From a checkpoint of a small contrastive image-text model: 64-pixel images, text encoder activation gelu.
Rows from block 5 of the image encoder of a small contrastive image-text model, named by matrix and row number. Rows with one number belong to one channel. Each number is 128 + 32 x the weight over its row's rms, rounded and kept within 0 to 255. All counts start at 0. Numbers have three digits each.
Before each channel's rows are labels from the 100 images, of 14848, where the channel reaches its highest value: "top examples" is what is common among them. Only what is clearly more common there than usual is listed. The data: pictures of board games with random positions, seen at a slant.
# convs0: first 3x3 conv (encoder.blocks.5.convs.0.weight, 64x64x3x3, each kernel summed), inputs 0-63
# convs1: second 3x3 conv (encoder.blocks.5.convs.1.weight, 64x64x3x3, transposed, each kernel summed), outputs 0-63

top examples: digit grid; nearly full
convs0.0:086144233130119124162144143117071136122176135106132113135156119158129139122138217113154095112200116124135122122156138188141121114081080087102109120107173187165120175133118104127121172130148168
convs1.0:160122073168137177122116160127094118124094128167131133021083142121160130125113069126086134109077066154127157164134107121149112109177087129166149127137120095102066160098162073148121118175120121

top examples: nearly full; discs in an upright rack
convs0.21:138128056146150165094068168070106144180165158102146197121158177156170107148106160132130108109186113111151104171129113123146132110102150145113159104172163136186094184137142187118112152095145127
convs1.21:172163153063168107145095130191129130115139086108121186082106128123142129118073041123147136094106111115130114103123104127153167126063136152171146137152152162126131162105130027109141112135163096

top examples: noughts and crosses
convs0.56:119160116150116185133122164129108142109141144171076144121117131123089151111106176112116106119119076025071140143122117108068105101086204102096120108140165125109093120180082093177149111089149131
convs1.56:134133129102127160146093125116161095117114139155175102046105095149150179200128118172102166156136110183129123060101146103152143170127104207100129105130145136152060120142110167149167154182128112

top examples: noughts and crosses
convs0.17:101133105141097104163150105125161090175106091210103182143172098106121115112199099176103116155109095169133148172129113099062150091203108110075116129140150148109076133131140132159096131123090115
convs1.17:186140198143157128140092142119156096117118130073140107042092125154125164119140107082157092156117060130127096140093142127142169134148075160168138090165131150117083168202116090129167130138092120

top examples: nearly full
convs0.11:203030198125106141109091192111117193090156149120151139168107144148162170071146097094108103110138106139109120082131104158145147138104109171161115145122138134159173150094112146115133139135169156
convs1.11:102095117147156124109148125178129123038136121186170141122154092122116115140119182154123185207134137102097156177167086143186135145097116103097115117154125134167138092086136129115147194074136165

top examples: noughts and crosses
convs0.47:093049084135125098152051122019155072144102118139171151137131142151130135112107146136114039157097141122130083144126162148110148097155137106099130123150115132113120144162184155132146132173102116
convs1.47:149098158167152151092086141063133154055118132153141104123107100116145107135174124086094074130170150094117193155091091160118127185134116180113084107127103140190125092082113120158165086133138171

top examples: nearly full; noughts and crosses; discs in an upright rack
convs0.25:127178084176150175179127119136140143138099112081096130138134140147110201129148129143101123128154088066151147130144158146179118114130195189127143096179110096185116156136125204180102174101126129
convs1.25:117167175095111073123110176098124103106104119126201202077134111144150124125119105102135148194132096153113160098152144115143179148145174167079157162208163107074134141117136117142103117127177121

top examples: noughts and crosses; first side has more
convs0.27:122003113164113113110109127094146123109139157119110151111095114135096126078168161089216090153132083139171126100149098142116119094145149178094158156133087105083103155130136087153086113114146139
convs1.27:139114180186172124174092135080176145124071141154133091110115100124129138202085064106080123101148143074107148144085093129141137182113151095133081097155135128132114125098143127199140182145122100

top examples: noughts and crosses; nearly full; second side has more
convs0.6:110055146099139091122133182180107183082138089129150108150168111089203116107128128123184147103133121100101141142132114090169178115139083084142096086103083152203162119138100155137142146122170116
convs1.6:077157064139100178096131105091128181084118148167167132158110160134183136171108160148115149133144122092129116133115163142068085117116110141105195121132090109090155075033176126123111144129138146

top examples: nearly full; noughts and crosses
convs0.29:149134141120143171155122161104137131140101108149098115104107135084148153143133129122096148107135153112155162171177122000138117105188214104126139106138111126129124161135144091179173129115111148
convs1.29:138165139098100092103076125117168132113142113116169132085117085235116150083133098100089155050117082116116148115077134134146141144096110102156119115118110144117095119092127120088171149166157208

top examples: first side has more; nearly full; digit grid
convs0.49:180156172164187157132162098151184080158136186108098132102145116103086121079181163158081160116074074143136188162116086133170131181150109137144124129127157119166157142107082113125167129130131122
convs1.49:106122156132106127111110204103163179102152138164131160113064201109171141169107122130063104096105125118145152111140154114170139155137115116147079174147117173189156098098140130169096197140138171

top examples: second side has more; nearly full; discs in an upright rack
convs0.3:073109109087140112127166127125077158153106057144125105159101134121084055073112082128113100104089135109148109112092053024131148095133092091142116124126122118165175106129103129120115133163137140
convs1.3:137112153086160141167118143137104119112182112114184126121179147157204189168161112112200128072125177159142095145156154109147060135124127112127167106147092121103156092097128178102097171120133172

top examples: noughts and crosses; nearly full
convs0.18:064086136112182135091165109168163202086125106135096158136158148101153110139170164113120191139075142133147172186132137145149165132209160089073120097131122118094143144133160128086101149122137106
convs1.18:145114100171129093104130172074156127167126187168157149097183105086187127135102106106139133078128135054075102074082144118146134133144159120172168125144138094162165163138135103187132167167113144

top examples: noughts and crosses
convs0.13:152199138120184147044147154118090130113129134119104143147148146128121133109098103146139097102138119188107211148071089166157085141155119096108147118128172071148150139120119056137163170081144140
convs1.13:099150085130094165162137090092128156070153136139132138125099132084128185186101122179127110040106107088129142136137092125161153134157105218146108113117110156154175106074142108176116167155150147

top examples: discs in an upright rack
convs0.60:163136096114134075057124052106110162133154094077143151128110110106109069061100129138149082093118111147121105131143083154111088142077110120128129114084109040129125054088132124105134139117122108
convs1.60:127153061129169120070126140070158130083162120158156112131161154134132176112121168153092104146152206151168172097161098094151124160135206161076144114113092178130175106109156165132107119124139122

top examples: nearly full; noughts and crosses
convs0.37:138111171115064163159125088136144160123089053088120102119130139138167132123194089157127148107138128110171138155127131093157166087137140165152132114200106149166091018147138114138111136117140171
convs1.37:144167111140125170102127159071147090128093143144153147102160122203107168128122063156128140089145091135094112201131167183147150106085159125133127121164168152101168167102155074079148067136155129

top examples: noughts and crosses
convs0.30:139146130081134137193092109123141153125101138182087143114163110180111167113185145152117128149149114091107142168141131217145187149132184106082125101179141136112095217140123134085123139158162125
convs1.30:147174142184131087180131149105137101152079136159119107096047123049158103171084123125056125139129131141106134123136114118174086149123176120138152132093085165154078133163127098165136159152123073

top examples: second side has more; nearly full; stones on a line grid
convs0.50:138183147138164154162135132146150100123137146162064140150131124107068128092162078174094140109135107121179106099142102149089136135205155136151163126225102095183106087119171124137123106177100128
convs1.50:156161152140111084148123118113129129057081115152153108110065143158156180129095133098163126102194121130110125166141180090177127147100151093094141184125125174098162170137105080124195090082145098

top examples: second side has more; nearly full
convs0.48:172191193146194133144171131123114155158105166163083113098155098132121157129158167142094140130154100104225137154086104147097155134133172164072122123166169150114124149118117114078114083150092137
convs1.48:073142097169055064137139150105099134083125178118122136071100186103161151123154150125115074090105119129118144085160174095175129170138129128174156147102130141148140118096170103179142171134187153

top examples: nearly full; second side has more
convs0.24:066151051146103088138137120151151089132112165146060094149129179132085071155120107130165111141100194124135093049106102142147088094145144142142151070156107128118143180127105111131108169118088121
convs1.24:093158131109197095123115149137104174132148094098205203099150155084176111067128127153159131147122075128139126133083130130105119130097118087108138108144141131104163117126179102080142040129178136

top examples: noughts and crosses; nearly full
convs0.26:062191096134072137166118097116155144123131115166116129099162158147105118131139087123127168151177161153154107148130077124189146086078116081119208117167105117183111089097134086134099169125087133
convs1.26:000144091158061132113115180155119142086135133147167121179125159129161174138155169112134121102163126100097129104142131168141114180192122128133156114155159117159157099127132118143108106159133107

top examples: digit grid; nearly empty
convs0.52:138137193132119203173106158100111111147092152143105148046121116128103212141189186106169106178151102137129175142177168156170133156138137141090143152127148134111082121134136091142158140152132111
convs1.52:129156098166116132169116129134117157074060178162128066098124121102135125081096111124089110095097147067117150105040087114165131173092166077148149147120103165148065130104130154164101107119123138

top examples: discs in an upright rack
convs0.57:113085092143128100152098121111119133158128127115191199139096100160086134130120136142124106110032160105101114151014167114139153111054095137114140149098127117100141086100136115148121106145087138
convs1.57:143085177129090120108114119138119164141139105097129106106097088117121141129126178125045073056162122132088151097036135119107139150140104069149084155102148141147110145061134151146089120129101181

top examples: noughts and crosses
convs0.58:113144139154153120120120125162084170121142104112154124185130124141164142131101144138157135110130136135106120118124090134136139141112000130157130111106118101161190092115060099111106118124121128
convs1.58:154138138095137136152125158130070091153104159160135147043110133140148145105179133109092110112094089159057132152097167144162106093152062110165150144130122192104080196129166115143145115183108129

top examples: nearly full; noughts and crosses
convs0.16:143108168143198087145092150108135149081152112097094092183087119132142103141139087120045146122109189105103092104089124081115120120080101120159117085129089137052144125086128097115148071099134118
convs1.16:095105118119040117092107046140121107105179108145119134114130110127166132076108200138080117102172089115121170163096152160138121161116059123146117182114182142160134099095119121097147172142130156

top examples: discs in an upright rack; nearly full
convs0.62:142156111086119108107160105142150141143134045083128142152093120118132107126124115114103111132109148132088117037060094123126151122091071116109148129078123082147193074143094128156118118097172052
convs1.62:141142142150117094144148079154143144118194113153106113129175140132114128059136187111090151176153135150076124069037104151072096135072120131097129146084180122172155124137095155126109145104162145

top examples: noughts and crosses; nearly full
convs0.33:142136072115159074098115118125101071164166143116136069075119156173113097125054140104131084102103121151135081138109075044114123143098170130169107118129081128118103177082152169109102113151142143
convs1.33:148106155128175137079103165121139090148139116150144134117107103132158125176097142079082145103104077184174141144188135157142121119140169071163110110160030072113124136120118087110183123143174099

top examples: noughts and crosses
convs0.15:126130161095124192131137084154121079141124197138066097108155141127080115153180154158042160146144110151159173100184148144137144153147153088084119153176141162128164170119153161138154157124159156
convs1.15:105111120195144094143092143110161128105104114139162150047101148131156195140107105106096134146082042063116130160075114117155165109103098189159131154145120140159111131134150130159148156178165094

top examples: first side has more; nearly full; discs in an upright rack
convs0.8:117106214093167140166138134098110128121149062089167151153130108133121129090130111118153047147127144129163105114124070028157130102144141087110102124089170152095108122099083127150086088103132135
convs1.8:138143057121105114115119126050087135077133180135116108134178159141109124136112178073086086147153137100130167077154111054131078191111159133126109169116096094163132101098133179148119156152140129

top examples: digit grid
convs0.20:144056135123127162117097143057154119088121164106129070097154114071131191073168135117061115076116114119201172133105109078158130094127106088152149130128125132097111119131168130091096127132172123
convs1.20:131102154182121081140106103111138168108152140140137071105118141135147081154095156118103089131095119102133177194168080169124110151136189084087039155169127166175157123125136132124151191139148146

top examples: noughts and crosses; nearly full
convs0.54:084100113121102115113104134105129123110110094107166116167126129128136166159143117125127125152081188125133094079072096015113140079159082132117109147150152118077038152158148116172141120079127131
convs1.54:137131114103124156143101113098113090143107122105067125088098093171115101118108155108130168098091049146102110048065141051115106134091102106136126106128151164161059108167082145094136111146138090

top examples: noughts and crosses
convs0.14:097176100125120074121056129055142028164117119123146152121116111128089147093146153108108010146113140159154152133133077135104126081131135112141130109147159117111134128090137138093142101146116098
convs1.14:143142125120128157135101150097128163090133158189138129153112164127104077098177152137080035115163146087119184141106118142170139189108139149143117142177077145198163101072142129137145157114157172

top examples: nearly full; first side has more; discs in an upright rack
convs0.32:123152176125167155126169102152086172103094098126131149168092125107121117112121113102140138146109129117137141126106116010176175151193116126108143109126077072139187083110075090128145111086138093
convs1.32:138095123141116075107133112141094120123150177152125120149138151147144121134086173077095155057160132089100121029126129031119099182158139131164121099111153083157154127085127173146103133154124100

top examples: digit grid; noughts and crosses
convs0.1:106148146161112088159124125083057109101112128085105081177102129194130191148200172142135097148134153117132099130124174151155109110133058178187150116112073110117084118129146133124118185115128118
convs1.1:166124146119139180140137163114087119172101144154114179006123120099122140102101095102118126116115081169079135132159112123150148119119099092148120150183140111095069174127147049162118094151125127

top examples: first side has more
convs0.12:126049123109145106138045131035125132128135125114179110137131139138144119140132099116150000162110141135135072112126141150085144102136122143136119127161099149118127162140148121130133117124100126
convs1.12:140086124180135154082095143082109145057143136178116138143139110124162118152139158122084079094167132080121217158082108151135133188143116172124115121123109129188139094055125156154124092137158152

top examples: noughts and crosses
convs0.40:195130162173163122108141114193146209127094093130105169118147086131107119099138127122092172093081137126107178180151116057134176145055124169155123128102136107083135110095088147114111139108141123
convs1.40:103111054111072083103101157081126157102130143150159119152136138137172149136105114085164120120226144069102126102171152089175130166164116093133122122127146139161150144057179156133126159144160154

top examples: discs in an upright rack; half full
convs0.45:147073147163129181130080109106114156143117136094167129143094103125111106100136067174108071189079169173092152169124126105067103117152111161160115134116109111034123157074149111160139123104120138
convs1.45:100082118103095095106107129140125139061122142100121110085132114116132166131136188140103105039155109114088144095070091169128157155108117104126107157115112138136108111046103160175128198150081173

top examples: nearly full
convs0.39:109118151098122122125114116113107115157086095118139105097105128115107123102178124146154131157168147125165095075162114000105162061133137147107105153087088159114132120124129115139110127119195123
convs1.39:142138096117170159150103125115106152126112150135087166137228146213090170176060116122167067093078104105109157099119110089110089150127155076138106164136119144107088142155121150106157112117122119

top examples: nearly full
convs0.43:124147139099140089110175110166083130120180095098087176176127132132147082158105128139117115140147111133044140133100118127143154127075034078141106124125104103117072087077086171114129168094149105
convs1.43:144134150145116160169160174108078108145140153140156106040144152149117116064160086170124171141108091151102146108117166156101138099153086131169111161104136220148074151126114105146126157171090088

top examples: noughts and crosses; first side has more
convs0.44:120150138159124150148124073180157118170116149086095123053144103151106167154117119159122151104140055112197113136107152112214113145094165193112079132174166145153123172139117156151119149109144151
convs1.44:154132174098133141103157215077139119111121137146122174058110135146116150161107098092113133129099059177142143125190148144118150085139185136144091165201125089129139131141112111094143124110185082

top examples: discs in an upright rack; noughts and crosses
convs0.23:122101141176200169142198135154109181106084152107131150136137098172135164133143134144117140129094102102133138142130097230138129177167176187181123123165132116142162184152136115087133149089127129
convs1.23:105094141126138145118146140119112121089171192112153179123085158046118163124129134087101137125119053090126148144190105073214117099142108118091085151129145141112125071142167076102145139150133121

top examples: second side has more
convs0.7:121133125117124152156126111125091178101101109142164141112124120086145139089153124111127214158122072110123128204119167123128159148124054124142065119146117159102137105096153172145179206056146136
convs1.7:137126175179100137120139180099108074144122140135118089042091137141154109127117136110163160084134126108128129108132159117112146094095115086143183150187143119127109145056119107120123102244094136

top examples: second side has more; nearly full; discs in an upright rack
convs0.63:069128102133074118148124077114052119130090128188139124128136133132121165126143082081110157110088165104179114107095112134084136099106046158093161103121120162099047113165145136108131132127077157
convs1.63:154132187120135114187132165137108110195111173138120116075056075095132104086134126127122127155122103157072092088178126126165122130155102078155111102127186136099049187129140115121132102153109110

top examples: nearly full; second side has more; noughts and crosses
convs0.41:125126143170172216160163092116177131122143124168062095159132155140129199125114216141090159126119153100110126122114159149159102108134069094119117113181082128167093125151166146147152137140153109
convs1.41:125124152138122085137116132088155129148138137170135158058107123109147115147153094112080188162113078157087107175105132132100162120103111147141104121187133161107065244121177101101129156161134155

top examples: digit grid; nearly full
convs0.61:186063177124214141137166121132103083127155117149179077116120127094112106076180131137081154139119102193116123148140129133151085133143181148115122129114157103156092066093175111091126096130093122
convs1.61:101153091090070139143103111099112170075123183150130102096084159128099178133131085118122124120140210105136125141084143115102156183130143156109102179168108171125139100055094138131174148140183164

top examples: discs in an upright rack
convs0.31:124134119087119080071114129111066134113099074098157097188099103100082082096073055110164117112107169102128108109116142086075106083113091113088092128113127109108153089105149164104085155093119119
convs1.31:110103121103128140089179154171146110144081072101071146120174151155100107167137157132158159083116175113146115170167129151105127095097187103094117121127083189118142105091111208084114142077150101

top examples: nearly full; discs in an upright rack
convs0.42:188108182131222137096101101138142167140145066097136096120135162126172109151122114119106116098121167145134124065113089150124116139106111153140141081151036150139121130103077136098106079089080143
convs1.42:070144090116062130093130109094103150050187135166113142152132147073163135111146167150070118131169132100129162158160091135159148154151120134140132144119157114145157122041168130132124189134173169

top examples: nearly full; noughts and crosses
convs0.53:128154126170122167142190132174132204061102152087090155120138088100144134116160140149139170104116070111144147165145089140095109193128161149128105114129128149055176165161093138146158165083152110
convs1.53:069160017119067178136131145092147149084142158106174103135119146132156138157150139085093132099196134105143136111116127130144106126144136143101103181143098157143113096098194112147138188175132151

top examples: nearly full; first side has more; discs in an upright rack
convs0.35:109087109113168161066138164110143141128160068147115117171110153111110098120119061081150152135072147114190098109148116125108060130191187126101175112124106120077151179113139094123096101167105128
convs1.35:159124131114092151137108110093193094166099147152138133053134110135119152161122045151119125107079093160165117130121131150121170089130166132202122116130146149140038168149134097124193132112140081

top examples: second side has more; nearly full; discs in an upright rack
convs0.9:083107150166062096174142126139121124148119130141207165143104135155117098123131136121123101106079173087163094109039111120090172083104068134126108105142101128080055128162106154151101135137100147
convs1.9:174141144102132124159190150143113110205102110135088144079134131118116171039109097162108132173102092165108074130132162160167087121142155063156122147150152156099096165134135157150107168098087104

top examples: noughts and crosses; digit grid
convs0.28:118101149099109122142168064107085128155165113065130130153128138092107105104142145109160126123121152131134117091132117098080132117127000149071136097133141110136062120125150157078190129131097139
convs1.28:164101137168129137160102162109075144181024141132157121100157117152111146088143082132145164142098077134093085149128129146115129115160089116118131209163107196085086155149103153115131129105173123

top examples: nearly full; noughts and crosses
convs0.5:135134130115126156104135088127092116139191162149135161124122099078107096122137084121173171179122143167108123129137116093130147132113004136146115098172102124121023112140118131155154123074159116
convs1.5:137139089162074058138136210156113134143058125121098113121129131164129161081094126125101175053116086138098133083132124103165119132124065104147125122146183189167118172139137144128132139115132077